From a checkpoint of a small segmentation model: width 256, 9400 steps.
Rows from block 3 of a small segmentation model, named by matrix and row number. Rows with one number belong to one neuron. Each number is 500 + 50 x the weight over its row's rms, rounded and kept within 0 to 999. All counts start at 0. Numbers have three digits each. After the name is the row's rms in percent of the matrix's.
After each neuron's rows are labels from the 100 images, of 14848, where the neuron reaches its largest size: "responds to" is what is common among them. Only what is clearly more common there than usual is listed. The data: coloured fractals of 300 iterated function systems on busy backdrops. In brackets: how many of the 100.
# gate: MLP gate (model.blocks.3.mlp.gate.weight, 768x256), inputs 128-255
# fc1: MLP up (model.blocks.3.mlp.fc1.weight, 768x256), inputs 128-255
# fc2: MLP down (model.blocks.3.mlp.fc2.weight, 256x768, transposed), outputs 128-255

gate.344 088:508556528560407475486452544542516514538490469488430536517417456534514537516427565486648488434548535471445457600509448461492399440439425472551487533522621449430485497367509449475478465595536560517499488533474515541505510462518457513593469531506428549503578505530537539446491427461484446534460512590507575430569452500437563497502536439544504520498477519558424453516501543533560446470464
fc1.344 093:441503459506514556473531424473527428503497491468453485470574517543546489437582468516432558533460508536592541415465580464552536477493516576444478488436388492506571537581483477505552547358511460498442489477536487464488487510495530499484468480449652465479541489482514403485497565544420459492465432521482442532502489478484488482473512515484524522572542487377500508475527533413442534477575
fc2.344 104:523524510510438572531420462569615532510491485569568528537533530486512440565501558478585478483590533557508414529510428443543468479537500459518479478536617420509571390419486412496479462545583507449523532454511509543494483483551464454599518488580464536604490490540477578499517463466522526436550536498463576466509509517545517569507455418457547477382447536547438480511500554473538439574510
responds to: blue (56); teal (44)

gate.181 059:325563504503537440494510550463509411476527509482556473532439502561454517466617556508411439497503545567435510561502457500467507591522588433406424411567491480484497463531503460388527583542493584517477529533439495531495544477512410442581498552529485602449488521539540528470491452556557501540490498549536479541437456461498469596527466453531455463630590471548462484499528534501502531477463
fc1.181 066:470493563465560460510457558414539483477490494489459480433558553524353487493659590590523473537586482592492484530555405467390545504465589550409498451590488573458511460462464495464487580482473519571417506524557541583545472518571494571502461449430528497442492540567480510495439512574509454499529562481570512557424479482491504460496434541507548429495483485541527470524542542496485499454433
fc2.181 066:506505463437447468453433489529489468535508500506626562452443573491591518410528483460492573468518577540458542516465517530527525531425453547500498508481555523608470494555521551415457547389459642459489479500478531458487554517466506486501593474585500480480443482488525550575514431484508528516502546470447496424473418437544468519555449494535445489553464426499472536478470523515563605542461
responds to: blue (57); grey (37)

gate.311 050:512532548550460575423478495501545492436554543555464552575542566517519460417562467520459505374515447533468521444532456498421575453384477557471490458480437430537432457453508445477444465519611520503509486511484592507496503445497408429502592423412482576478593549488540419552523411466541478479452413527599420488545503509528382444607464469450370486564478432447484466534504469459480530473529
fc1.311 054:463479471496508424504549510492484456506523447490511457399522404499443480562493570461521496592535509509516470534465497509592465657604498502503497520499550540442494476560487586451562542467452526457526485440536387503522518554520610594495462590520481429513402418541476604466437566548517501556491550513377519503470479511412575544366522506570632515427480528551486541424442556469536456499544
fc2.311 058:542448563418508551520464580561534545514568477560465478443516517548470525543623538507550560520521473440453483436456459489438478310465440467455563386495517450481500565498533534553406548487493569480473535512463465479472449460443417476515475435471526562505544498571472509557537416426468508440510457424575550531487492471544487490530430578478417451600564472408500450488472443544513485553471
responds to: green (34); black (26)

gate.500 038:429572512563472448496588581538517448460481600426550389555486477557527551533498446546506556575517418486463545503479496452535525617388445434516448536593436500536476492471510394515542493420439536489429409491492530377463592529490482617566447496472523532463506515485481500420454486522505560516512517621503545405457401524367616568524558528445521584468484492557472482448455531553438424407481
fc1.500 046:511509597519537548492514513522535455522520453603441631447617583500585401423589532540514444480478528468554439564492445464503493470536535494534539439462591470454433490559528499453546429477516496568499609514529440548500516576592481576488544562454513484430442592513561472502601513490544514531480509482451423477497504553458500457499421442465461433515553456484474511467533402471526548454448
fc2.500 046:429506534477643439543472467515520530471594534459431456492441422431495588528458531486514480554420483510449588418508518552515512489479511469466402558542453486513559626490486548609477534504586513472395464488530508508519516522487576510536510560503493434564482488548439505506496511455498381503506511458512585477538537430577460456508554534515462457414507540523469451471462559494487522600528
responds to: blue (84)

gate.463 112:508400563533473499545470501364452549440548443503511578491532524601558422487557567466534531516484474530543465494450572468570455490493441456557427415433464573473447487583514593490518513521524492520498480528494453482514579506476526452514574565463476461488465516483442502582523404472535589483434478565511447540557471451530654490586494455527461534477487580495467536484549588592499544544559
fc1.463 101:405423441519451537509465521413492477489515545536430510548550537475545470508407495507479507563482541526433469445440531568523577532495549464521528518464420435485449504516491498426547476482421457572555385490464516554409521550532519433485576517550429517574471452532506614507395461494549369517456478443568475499564501623462505510553544587491514522587446507484484518534500436442508530615578
fc2.463 103:533519430547448614571471484570516494543445450517549437441446384513498453454438543509525461458524461595482484443511522486551515564393511530451472535460552580469481498432444453518543516538546525463514526528535462460504428515522493491503466434561497573425592565473410473547500537440571527430391563486460468385421477483560528514601481504460539499457508479563529518505512474466510505423499
responds to: green (70); grey (25)

gate.764 109:392460608479479519496565433495447521531429471494526497574510436493516460504521546434508521545468457548491488567485492488580515563555631513478604436464530535584590494510459479423433532391437552485454467553560568511512543514474440490571523450541533526535467469527480416553472500548455516451506509496440558497530444672489551366520442485509546454520459476527483450435443551444549513619530
fc1.764 107:599570360496457516475417555517517449488612497493516493459513516499494538470558417618527529480572464428514493437501507552461443444435434488546462513530479484433440517516527487511531450612552540481515438488433469480593571489478520478472513545464542441430505462501569605508474436467546542589449506535550429505436499402509455534513504487494458531524512447447525491576559494585461461396510
fc2.764 114:506452507515494442436407534467572566498539446542432479542498509428549481565454442510561457471510431444505489463406517439502538385466447498562507488536473465532444523407561573648500541497525495454482458510542506460476501431479499715479518511426448498553504459463412546620444469525508529482487540502433571482549546478521492598519508511442468363509505427542468452459467567504431512509529
responds to: grey (36); yellow (29)

gate.618 046:547467502549388490398580507507409438547476515502479455465542489490469469551475444527528524385511456568441521503549485463463574439494501508496491494406504497474435442508539388547569561505427470581524512517461642643452562473500471525518521463542602521553489508478520478528466487480509451486487499575522540475529460436468498496558553533511500498475540558552483509494476507508585579534694
fc1.618 049:418554499522548510601518491569494517444546438432589575415499487402459537426543491546460539585476454500568428491598500535473534490502553464514542477592531476430546564495539520544540436580475493551437499552497502424568439434463578553471503354394530442497523511516497487579523641451511427439502555548525451553516566471510467444487576481557450532545476479534509443564502469442514443452468
fc2.618 051:528547633490524511530440496416528486496441529565447463534449408510552564497559463432518497409558438527437487477477466524489572486525583509473580525401381557538457435505504482546542525430546503470442524489521598440516529572540488538441471479587528422457455413571458553565515468570435484542517511508474455470496497518478529523544520471452516511574465509491489487455489484527534646545520
responds to: green (87)

gate.589 111:515457516527533468533433536495421518508410522435550434513521576499552501523528548510441536427462524454494506565482499512503560480510462450498549461530398593533485398509621504513574552601596503508602621478469551462542492513483518534497482477534545502476495545477493520456444510501435432547459454507549414545462516466516467452514403446601565389479475344527602490544554436507487497538561
fc1.589 107:448449451477497619477432526407533523555514543447528494485435463533458475438482468511567572539512566440469592569425485490454515492560409491524549520507514523482462511542481474449529607550489461498496487488480496515465493561489481556516588499449435557499570428470474536505464432596495533589442536425459493583557449540497424500535475400465449622566482529553439585458495485545575558474566
fc2.589 109:481508509453443384479556500564482505450540411579447511479422507447483431505464427468509485435479499590438495395480461455534460480328576542488451552510547420522479558544444463544418456443488499528404400475523569488499461521426501455459504551542430489529502471525429458491512482467463489456578486526503512428546538542458523539487542556491530527466585514491429464515452503516476528437436
responds to: green (82)

gate.86 090:498543543584416479485507556505533567544548590467424491499585457499554414519515536504585493466537553574484494574513591490468429447503533471407482437474570469479452534394472547435533470448494496479530558461536489535490495508430551403432610498561526482534517602570467412513486542373581497471408467431443464477521470474501398525500455588443458540544496554567519614495474556545465492471486
fc1.86 081:458526543506551554440572442484528503497544555539403562465419449459481493511506481562545480509488564508600569516555418513502585538517505458525553512463503489486582444533505500450441493463531525533388444420605505451457489468521570510521561499524564551537581512547507523528505480415509564419464439536459466503498504431483451517463402508599473500527486470496494486539460558491606551488531
fc2.86 092:575495618529430567518467540491528536542419466458502592444614470557479439511547540470588432473519488626524458476488531500448500437505555464490530385502496485523544548441441487424466469393481508516491496538514539463488505552445458485492551583461521521440541503502444458472448571473564376509487513392511584451577455535540500541490579522499515514532496483578523571524496524465437493552413
responds to: blue (92)

gate.673 058:554484453669514560545535501473552446509489524543583407552550468393514598540458513530560548513600478608513506557526565426538518552427478550491435445590537529507479543490404498435490545498566532417554528532412568498515437405501484489437508441512521421565563511472462498461445465461496608483505478414529456526574441485380571537475481553552521552465485483561430475575482502501491464537580
fc1.673 058:493483568455559498569538444515523423505438533476541585574501556426521569447577442500524487495464440412533430529506471496591574551432456470462452473463498491523568511590481478459506397512484453540459457475605478473557451536532482470468502477508555525591604455435489485483479585486479515432495553371504537509501481450580452562487435510535590511468462479481497441377467488561386504493493
fc2.673 058:425537473644439594551429509496548499500543423482594469502508478458501510524553500498533531565608526556572543526491581588429481443493539597443450453521451545432501453527410441467468501526463540425530518523589515425490523490522527460524553525494500446509539562419445418535446430439535493423427608487582574494600481419436506548467527524491488486483497440458422507557524533496476513552527
responds to: blue (99)

gate.507 081:512530415449476451507412498516564556479535538627496527514490551524502487397426496471464481581501506526517477467438552515563570511545512443489595466492464460449567518465467486427536488467503527530508536523479519499473466506453474479496438601480676406506417510494461374532499433545572604445411444498543526489502433542478460651421496405436520535507490464424559511434486468541496417531392
fc1.507 061:469479433465485457587442510505635522438568487564541558521449556589479503449508527503474481466554444515453507363460567534573537512455542477495618455524448511475568484494530395362571551555537542535611491487465594542505524483476531463517480482509567469507433449436493381529485457496526488462381438569573512490498499513491447602442503432508478582503483441410508501420405458576582446476497
fc2.507 075:518503540499490494460475536505499531466517496526563406513573510536487518474541526594523529534564526459519471591533484486431454476523538509475452485567521498543416405496515584524502540569485439442532448516479478409518622536613543559466584487573444538465552402530465554492538553563425464588530510499470474529400589504555528423567481476571491502481530483519499501526434457436435523516596
responds to: green (45)

gate.675 079:511620533515482482425490520531453467508504447557538468549517505507448467518465526403481564493428655513524493583518456518481439474523474498536576464486527572454469460471502529466544466543590539390503574563464505579491516554541411491449569586529523443552439513472509529519546475520453475473497540491511480432551500492498455517516529640457504457485459479507483440520444477549404496435545
fc1.675 078:544520530437504462495429392477456452419480509524597547540540474628523503514483529438481533511383517560478482575492477461490493491455491432539517514515467535529481471447499569512559438480527545461439494512416561515506580540530475612575563559529426530589484499402491449619453458508447472439480474539431431441544507549434526397427519570433468416475555558582578474531448543560465482411553
fc2.675 073:443539514552595552534410412461562513448452502549511511536516511505550495443480368386568459526520511572544599528553488490448470520585438493545526621533502524432502450453501504485476538540539484559447499550495487495536529523568509497461565438537431533488472403458573543531430441581476359535522453472503398501476465489473633457521570494429441475477533597552516536542499564564517526507524
responds to: blue (34)

gate.689 104:470575462475503486494402607473556463508452479529506547519478477481514498451521554502561442579551500483471459547534494439527502507497536421551537441451464500450541497473456484595578435464460489639582527466566492582567541481632530444473527521525481544466514492459560526512514524449427478505394449482549572503612505488601511377483542541563557634493493417474515525465428607555450477550585
fc1.689 101:507511598448451449452548511451497537455470596427547503553547482641503561514484455546460543505521503602514579509501473560508394481488512579489501534430470456520470549482531570470513603489572540508462493525482444492443543455506424504583507538530587576565523521577488530492499523517512498439460574599473501509472438542447502550463451478542564376496596571507483522563493428462530495459466
fc2.689 104:522534448456487578509515482467484451477562422503460469465518420424472500584434571479548404617520493502574476539553534423535467405491423492393531406403564478465481482552423446505455494559454504493536602535445557513589478471429517433505492503470482434527521480448554497542580515406490463533570532537541536498481580475548544518473540390529517542470469458478514430453495529550579478558512
responds to: yellow (58)

gate.117 079:541584463462454532519607523499445525458469538487486488552417511505509488430513620505446483507478521501557526483481559534415558472528508521519475542461481452506518441571508513507498540548432390586533520452520542606581499418582548470541490472531418436481492536553532413450533421430552534524499443555400541458507558489483497452504573608494486458536530543468484509503545586453435529575552
fc1.117 078:487517497513441606563483563443440470466455529490472541527477541431549516435473509522458564492433533501482579469513510506429587572518490517576521526502477485476539467549511455460421534555460446584551504436494555566577488465600476463474478539592488479503555549524546475447522541500520408549487453542512565433515581427520519437531565469589476449578577503463469442452497532597503571527512
fc2.117 087:584432525492508542446464439489605475504451538480533394518509548456465466614455466370520475511500455468477554500425469535541476521417468519513566489434477563502459487507498518595592390501534519450501540494533490516437478494540486456522588534466582407483506483499485567565486571526477455527567458489542461504445506517464533538514506474433522465522435510605389473537448438462565399481464
responds to: yellow (43); orange (32)

gate.163 106:592501470529530478471496511567460588501477405465539467524584578545527428509405462488488494583560457449500579484475503576603458428527519502478527488458452456455471581577395569454481518490553596429475451492468556552484574574535419446552526557485432484515554559410560469482520538442526532492506498500459477461538487449484503531406541581486460447460423444504398534519459427497471435546615
fc1.163 108:450501528524500515481528552430495424535527586659456515427420502452520544458614510504510502414445499549478479555507430451424495505490506488532456542579586541423473438488609428550494494507468487589547490483551529447530441496449545564449501460562606468550465471605441535500481473506502428500444474538550426616472472495496451508597426440527541573496602508524623460492531536508508526479456
fc2.163 108:520437451427541419485488520590457558505541487418493458489503423551451491471497469417427469564522469425522461437506525647563536520455505565422509381481527486485568503454548526492493508470502586474497486578519469512539682607482505461531494584468467516377609422492510544483505480523522563574523513425522524479458521621479519458468494499490534414544499532453400468459446499572510475522475
responds to: red (43)

gate.232 120:485520482559405526500441530542482492545519429402455526495548423450536532471479637448499552566470500417550494535495484537509532491458410582496523451507493526476420451487536516352514499520476460501495418606467505525455400595422529486475540477502496587409448518478449579488481512597508599435553512543416505508507548477483466482438498448503435569514517502529471465530461437416522524447552
fc1.232 116:418424452533423549463494474604460457536476440540467530486452504402527444514478530541535520504470554473555407499582478511453516462517554460538447474460530461536492508460575478549544555574435572541454441539509544428563429489537525538545599511415482536513529531542493472597490481492486543477544586500488511546489465493550545496489438631613455570493515519428482539453456559545503517459450
fc2.232 125:533550519497466480437442529434508424601532502400414472542501411433515511489454502464542491509559551517496510545474520552476527474517489425429579510492431563507543545411484502377511404546522471488544479460499472571456505451443487507490489443434512501561438470548450547543553444547481478450480413518548464546546556528439519529499493395553423444460475501456417523482545513473544430512553
responds to: white (55)

gate.162 094:477534453442509460512482438427509389539485483530489499565441481560514496569482535477497517406520496504524469567570491542600514561460538445533528534566535530543484459388534436645512468580556543567571561516512591490491476497554533564453492435488414587444555542453545511528551484449509550531514531534528545458559511516542513550523486452533615548523500595460511371491461653587469489507619
fc1.162 108:541480550488486569612451436507468616487490499538548463530516472515506609521441439435568502474433516506536488442472461438531477631564603585507403497463461415489485440579415427410483504380550490474495527516476513446515553452425507471506523496506506479587470440486582445534560519513503502534466541470424501503543500479452481605471524566554579437491423532493516556586408538510510513450459
fc2.162 098:451559460420481532507490556546547454441520517485473492403493457454520492487547564523473479469556471524458389542578557601470547466440423439517580466474544505519533518441523506538456560537592520564491597452525509493520442544516538502559501551500524552407542539504435524579564445510515532545571496572547533442468511482626556466475576414502404490456580530461516443465588438476471511484505
responds to: green (97)

gate.556 102:459493528449571600587530549574541589464512484508554554447556561526478527494563493517487534446504484598540529466435556470593559483494509489571426457451492566447576524412479512475441552510461452570510425534536400473465406507474480441505549423453521520488582536538569460423556493529482512558413475559571481516533560489525451440533496565531513519547493431455472522552524501516480438536403
fc1.556 107:561502482492455488456530486427532408511460530471504513487501498492427452513471493468452448543544500413583404591507444507470486472440497452548477564389444395585462528585553524603522434542498497478477479428549563533488567484498481609487464545541533486404396508474434506441466498372457491453467529480463410543532433540544489468519576385463471484404481460511429530502453583487527555496540
fc2.556 119:432472551482500456503531480521449490459414463476530463502554482520441557494505543521453450553535458377531418576501426460450527455639477452477567548509444486477470583411490449443489538495472496526462568467560524487492487444425498554519511466545515524524467426548463432416485527425509566406553514367536527422510492457499524451522527528473512541554507488520446498510551506545499569488464
responds to: grey (95)

gate.607 036:487572507521486536598562443394486382539460492497544542378442518380541434506439527521483462498467569513515540575499523478510592410532548502464474461600490528398407546473445509588536468514484494477525586523428440443517529463553563598490567571519434497428528477506491478511507460502516491506551449442515479539481496435513525466458548505475555522487489542501422493444563464386505449526483
fc1.607 036:565445472495433452645566557422467454562550457529585540438546477447444353481503538495499527452555605439479480523384524454530530428476532520464472488633479499487422527523444486500500488511532463431573539469507498499566492420513401477593433565550529512468531524491491601500537473449558539536513427508536464512502482479480590505421626491533499569494431520488490415453482482415474415554548
fc2.607 035:555505535528447466476518566508430493537546506468564482559526507537564464432445516526437418421488520598526498482407502507453518508567611514421549446475621517470542504486467487583431508488500500426458468428531457578451481511452509415519453491480510527527464524497594471539410531530584529493537457573479509457533453555520409481512596497588432419431491506436490511495399465507419483424513
responds to: white (33)

gate.177 147:463460546577609453544488411561490517492533436478556490534500363409399495463478511409472486391529489446420455568503481501512498418522458544591546540560462439526493501525496552485498625503525519446473524548516512565513504518451474451448497639419498508497417532478490497464438445427482565476469484511521514518455501544608424439530567633497557523478568441497477456517553484501475536514499
fc1.177 143:528563462411473513443536545412491497549474562534453510470554614517576468601510503565510526561471495510527493429463574491489506572539545452434481448449557513480537495433475451513467383521462427575504516472465516424451457452507536514523559391594511489538637447541523438521537565569497443502556520487504557513602501527441574518400468417460415514502471520499543525531501479461475485481496
fc2.177 112:554517569460530416561552442610517479480505507489468476512511436433477510427541463432520518466515509473527470567430388541523479485499490478539441468570450428584618593546468551514564556451563555593573540512514482459557538504558499424450461635488561515593522509481423542490472457431524584485491533443515476513456527443555432464508597566512517515504489460441499497548464488427570487520501
responds to: white (62)

gate.736 109:404539476538504464540481512512608564464574472490464414448521395478469426468523438454519514517544456506551493491476586552508472492501488485459524400400486494465441518492621475520590493467447492488527530472505510522526520445581429516462476428369426505451415484455507510468575474484481521521524574517486534444511463471610531481452500551444446481369500583493468452482510483459471482585606
fc1.736 102:469500461539626513488468465483513475490547494465499425428556549532408490484487492464520482492543515495509563534471564531515454592438567426523522516464438511521533408419565443510485511503526469446566502460487476584487559471513519551526443519423452468433445493477537566434566480446554449490462532557424572398461543513594507436514495555441483454436505527506396536513505516434533413493585
fc2.736 087:474492442484510502410470560517442535541503576470495444506443454466608476514556573490466540524503607394528486539437476429522593607551543532501567576465574569503527596521355472504505445534445600513452533506421509414583518544534523397434444593568596518489557499433518515530452514500515438501539495527446535565573525502466440451499466563476499508528619463538629495464512572537484588429499
responds to: yellow (33)

gate.389 137:444505536503439489491551483548490495552466497599456489541504536442491452507470564550532575469526395429492505550561514565582502556577494493380533495533504474357519492439510523499505509443574568473527570490499452454468467469495526471517552476530583539486472445489582596524449431536463461611645500462516524474521419536516429493415444435576392439428483435486487466551573397505483497591476
fc1.389 122:509461517427444559610413558506473551500591483486475508463536444612477487530537457534465587519596541614498489486462426514447483454452517556559362421489559504608452558630430501450588515535458410575484500476561513508565573534491457517550448535451399599478490496549470459519542500486555569483517484478549568496511569568518562523538493481473491546562548490509506478514468454388419581458537
fc2.389 117:455444562493468437560502471502519551455572449495507465564532510584450419528504468483465421422490571447549600437461496436486522473588456477502456319524582504547544463529467399496556528487451456499477531507497561556386457543497524465468503475519537555515464452521516570430535454531518572489537494509530541465480537569449456576555523454483542561503515527547556479475448568486481502562561
responds to: yellow (38); orange (36)

gate.74 083:491434511542530402491506637537502430527470424479487532451417573435473490507511579615456519511553476554520606551513581578531510509451506501514527589421541464516454493566483541483517467584576501473507481490581531487523509523504617496466496544511495626486545496428490575417498435528518408511545479463490606564476509554578394580459523567512557525588525376501500467522530559499555596423502
fc1.74 086:489414555507474364519509600533530413530431385467514485509427484479488476492543527565500492480621480513458535525450543522530442494509459439462499554493566473501515526545487500491560434596606496434477556557506415569555516532569550524455476549540426671590532530438502598478488411488555450473531466413505556586499461550555475585472482543498482501521577334544561425480486569497528615460447
fc2.74 066:456464442439410629548502462529530628498432499450558404490460426549516471560487455515536587496523518444555442378419453487530499582510505538543447543517541594536515428471548472484515404557521540493406523482530415473496532459493519462485518497526490420490518579506587467484470475595446582530437437503449475484499498531562503517537485453371456467500520465457516502453508439562484455483513
responds to: white (63)

gate.270 104:496564534492591525536542443568428446529474545441502499601495535468546485507518567514436557603510532471466536586457514432450524506470482601498445423507507554595609463452635526546533477560516553465598557470408394555466499521566463515516505499471498404452528608586515523484508543453530534451393506441373429499502513489458537455535524471517561500615545426508447506449529465547460460501485
fc1.270 069:434442561521505462522557491506513571522540439462470475482540454556443447500461477516548513474438467559590391447623463536547495472517449367521594528447484522418496435530370493442467503536572452538411467534552514475477606456472523485460485503449502471499449478507509526463499478509452550527487486593564536496477447418489541613519508456468419452409416603507530471583552492532484544464496
fc2.270 097:522490477436503510518491487463508492476499517471497438521430414476498502469451539538458600525449503514453536620579372490448522502541542503519475396520505523530549473443508450556491532463565599446580572457459462577515465535480467537549517525437538418480545575457521499428491434459454525496432521471468409465451526497518505481514494516586462552559530504471434566427550542516482401515491
responds to: yellow (34)

gate.552 058:461411421545491437372480595503502529494517455530470462508444552502491528583551489468587507554484453515518567455460625466528511437425427506552586537594497505520453578517567517479524462511471468443567532543502614549530517418392515447545545523516351449475486512545498441539519565534504529490442530425518376603504430497490470483475382474492433554530472544425506454504460416467506442490509
fc1.552 052:545484553473504450609603443554483505527504554485542544529553480447521483445461533517473558456593524532446441563486429559448555504544500498496503522435651450544546436467481540492481588415540550509532440538481420433463438543522568568444399537476602512630486478433488523455408417446510470448425466491526566458508493566514503522496526478553583498520496497496503414532565512546476533540519
fc2.552 054:542439497479515514405474555492582526421491427514508407517387523539506473507587498420497541594447434466540493459476557430538451514418462492536505477488464519422420529564520435468472492512467533488575523462492550591476597502482463436506545441483525505459531453452498450495490549476503611545582562466561480627465497503452479463587435473473369466489477469465525514474531487455521474540526
responds to: yellow (30); pink (27)

gate.276 108:491511449447481442478485576478426507510620499553459496471514462431535527509539481514564434444507473531586447548481584500566426464527476565475511522428538370528518476441526468548492477486565456515450443433495492541424464445494450522493508450582579525404537514508570549536473452472491498460589523487469530487507610404498431575540432579575549485531505592574422467520485460449473460427429
fc1.276 106:465479439454453476529517488426502520519561558527489490487533489477558506536486459603583376499518445541592512500449566449539450478504472431523489523431504412633534457519487429553499424500504501494399487456437450530511458461435478501538552483560538493394448575506531551524514416488529436448431508544458515482469578450504442436508466597586491433571464645446421554522523426435506432429480
fc2.276 105:544532455476470460533499515464561414437397518531524500579569437477496375529538475570496531514471442497527449529497560536544463439460527567525452550533452583470499555434496509514548396490573501476431551477528538542449454564526493419491527546518545460500501447506571584519579436583482450514443487493423555551529470473364495513556470595578449576518387523500431418490455354601532483429534
responds to: grey (83)

gate.290 082:427543476439466599505513531532501466515514533507534493448443505438485445480439513454503482579516401610494488490455465459466495492476428546430494406491604517547479523548587490455451529499525471389500520392582483414521533436431588536539567471530477546542505519511423493500489464485585451531549552527554512561504528552527570571485547510631564560557561456598491548493457540456502468454446
fc1.290 080:461480522566472389573460427475545552410519470466413514467578487486580499481529464506527476468585523471463422554537478475532593529486511397526447509447453504546483555409401454503547491555469542573493495540482562511443513519528536455380440526550554577402458483577656461532578576515419520514486518475408442547511447442474388459487468544537553449524457473426473506559480537424496507594528
fc2.290 084:480523509413487605462402486506538460515485415497558473463526504453442550577568507455537492497499517577466428546537521491476415481515540574538484455492361468463545542561552537532547497529466449498478490495592567457558589506512574564547568534460487480515589511412437581456485530451543551505490493483534426464487513529462531476523544469476532505567452528541483457544450492473490468585454
responds to: pink (53); white (25)

gate.480 103:510497494543443570510497563569564428487548538462479573480448485469495542563502504423425456477561486476460505504485452374451475489428481549517644448452550551561523461509493476482516499443513572511509494519501506548480514484553542555532523532545538512577548452559543544462460521530490408510591476487471549543650522478539466486564542544495515533526496502544523605524440532584475549571602
fc1.480 115:448433508545479524568546570504398483539525481391469543553492471489451463592542515516548482493479519546468458499510602403493546469489462484579579483481550492424513491559556476528503529529561487520473519540504509555524504491496451507410544500571460526526575484527455506477487537453484456413599421457547447598499493514596509411610450483536513448425334470436606570489532540576482537508565
fc2.480 109:515473490474565452479498468381572525390470487596525486424547523466590545472600441485492471559511574508519520535400470574505484575489463462503433529538476460535477478518524568484440445433532541479548489506505519470516445529467519532463551543477590429401503575334528483546500505538504550588504552504543500473470450517430579462439515440522448566500519447516501410575459508507461466520457
responds to: green (82)

gate.79 047:531382520547493509467537529509509554456544563481544565564563468556524491519530535560431468466494535410564554472516493531508538488471484480514604571472512484481424538436474513507639489621545500476576415457487431489508430531507567498493494534520436463407483441518497485439477540488518509560506504497475469448498488486545503593521512451468381397509550559493397461598607540483468503489555
fc1.79 044:537442486549522484491469462463456560500489496436461520447448491602483453517611498455496546546563457441677504478476515524518538506519375504471518560550573502481446544529505550563576475584532541509522450497456539490461471512512532530577405503482531423479499416469465482503466533462562544484485479484421504542505520505428536664476533541532516433510433513504512479544484392508598479518464
fc2.79 047:516501484551540528455458441434564434499524522547459485531401539390434501479481456403593581524511424424472554486497477401422534466526478505490543435571575537422490408489455388496544405447512433496585536461390513455475461492527520472554531528487532528438459544493425500594538480442498544548467505558407491446448493522495473438493389459461562558423474503624541570531440471455446498526443
responds to: red (28)

gate.379 042:561525495495494548482587556543430547425506439535445505428499558443514426452334544383556511424459488534504482545560554480523403412532495516445536438394503512600502529574491448549549575440493564513471532527489475456464460557514506522455550520556522385438434539464617470559480455559560480530459531453504555576470611471508544528523458537538501442502495577541446436444493496468577504521410
fc1.379 043:487559491543543549443619551534464560538468460566504503538485504396521485494459562426477497460554458589536467479599529547531474533558452557463471396448549465422546496509499503541358495419453493571486505583492488486412443465464575455414445458525520546497546474419620617450531450515520455491557504491426462521543528510526494528570465566571460491494483500505477499450547538466365553525457
fc2.379 044:520594437466469550495456549469424488561469502494487497558461397568525444534431461454542453479479465576481430500543560508477453483496602571553469576441480468461504477534433439498563513511520504474498541575540495525473499512566457565451586537505526536449476444502504543499546593637488455510476453531553557445507599599393525493637490573569423404587415432498466511447502501488450528479451
responds to: grey (42); orange (28)

gate.670 098:526450449500455511485394521452535452446526583495438480515465496553469518622551449590466589389522485513549550556403530487495485457581495492533373405528533587425512449498507511532543499606547453381562456435465478505534532504503424530490477388473424610514585474511495458555456544543489476535494537454486520505495457524459422456481482488517561551418473516425522494463542410550509547449528
fc1.670 101:518506478532515473505604522535459594547468473549541500464500537426477528425490580405548500586524516486522472433561502467505503503469516510477554545517515472535517516535532522478549472481502486645445495474545537543486478472508552518484516608494593381389488577535531437433547436442546476428423435490488479537468578440501572561576504473487489486531521550543495547544463593529515414498487
fc2.670 127:544545594540533560429562458488429460448550469551490555481457472543516534549419475489483554392521520504526551532451566578381529568448490516469543399501431482459470435554531505571593506620499439530394463461493440531387508523476490483529443499471514539533551577470548472569542467441446519532530453497553477509451471500528478506563510441489473657452481511608490579473544478490537514543505
responds to: white (62)

gate.252 100:456458517567434528390465544469464556507417503470541539571494449515541498444535472571520499458489578559603440439552436566492530450565447519612549486441504474576495463556460505534507471572635460476473448454455452494545411502501427530527459545485501549440489482472474522501514558521516590538481441536451439663540588478464427555458514552525466484536520518414491554588507520535510500503521
fc1.252 109:444585500531510558536517552522456481488509522481512474536509522583456522519523539578451541491521534638571475479500521554537493545464366515531509597504488481518524468490534555446526480562600568544521560540490543489498437523528585524551415456493560510446508521559506576441461515505514486489462482449444523440451508494495466661510521513553502520442538511454409406484464473597462510513518
fc2.252 106:488520544383534579609458427509516425449613533540436562559541451513550451527403536424514432558458516544494577494502553435509513525466537469451498502484420494554536485528621547555531515486581537521543558573499476570527518483486510467463463477511451440406448462529559479548493466493521458557501517552501451496495435437465523495466515439441491468452479478408650424504573524476500462471488
responds to: red (45); brown (30)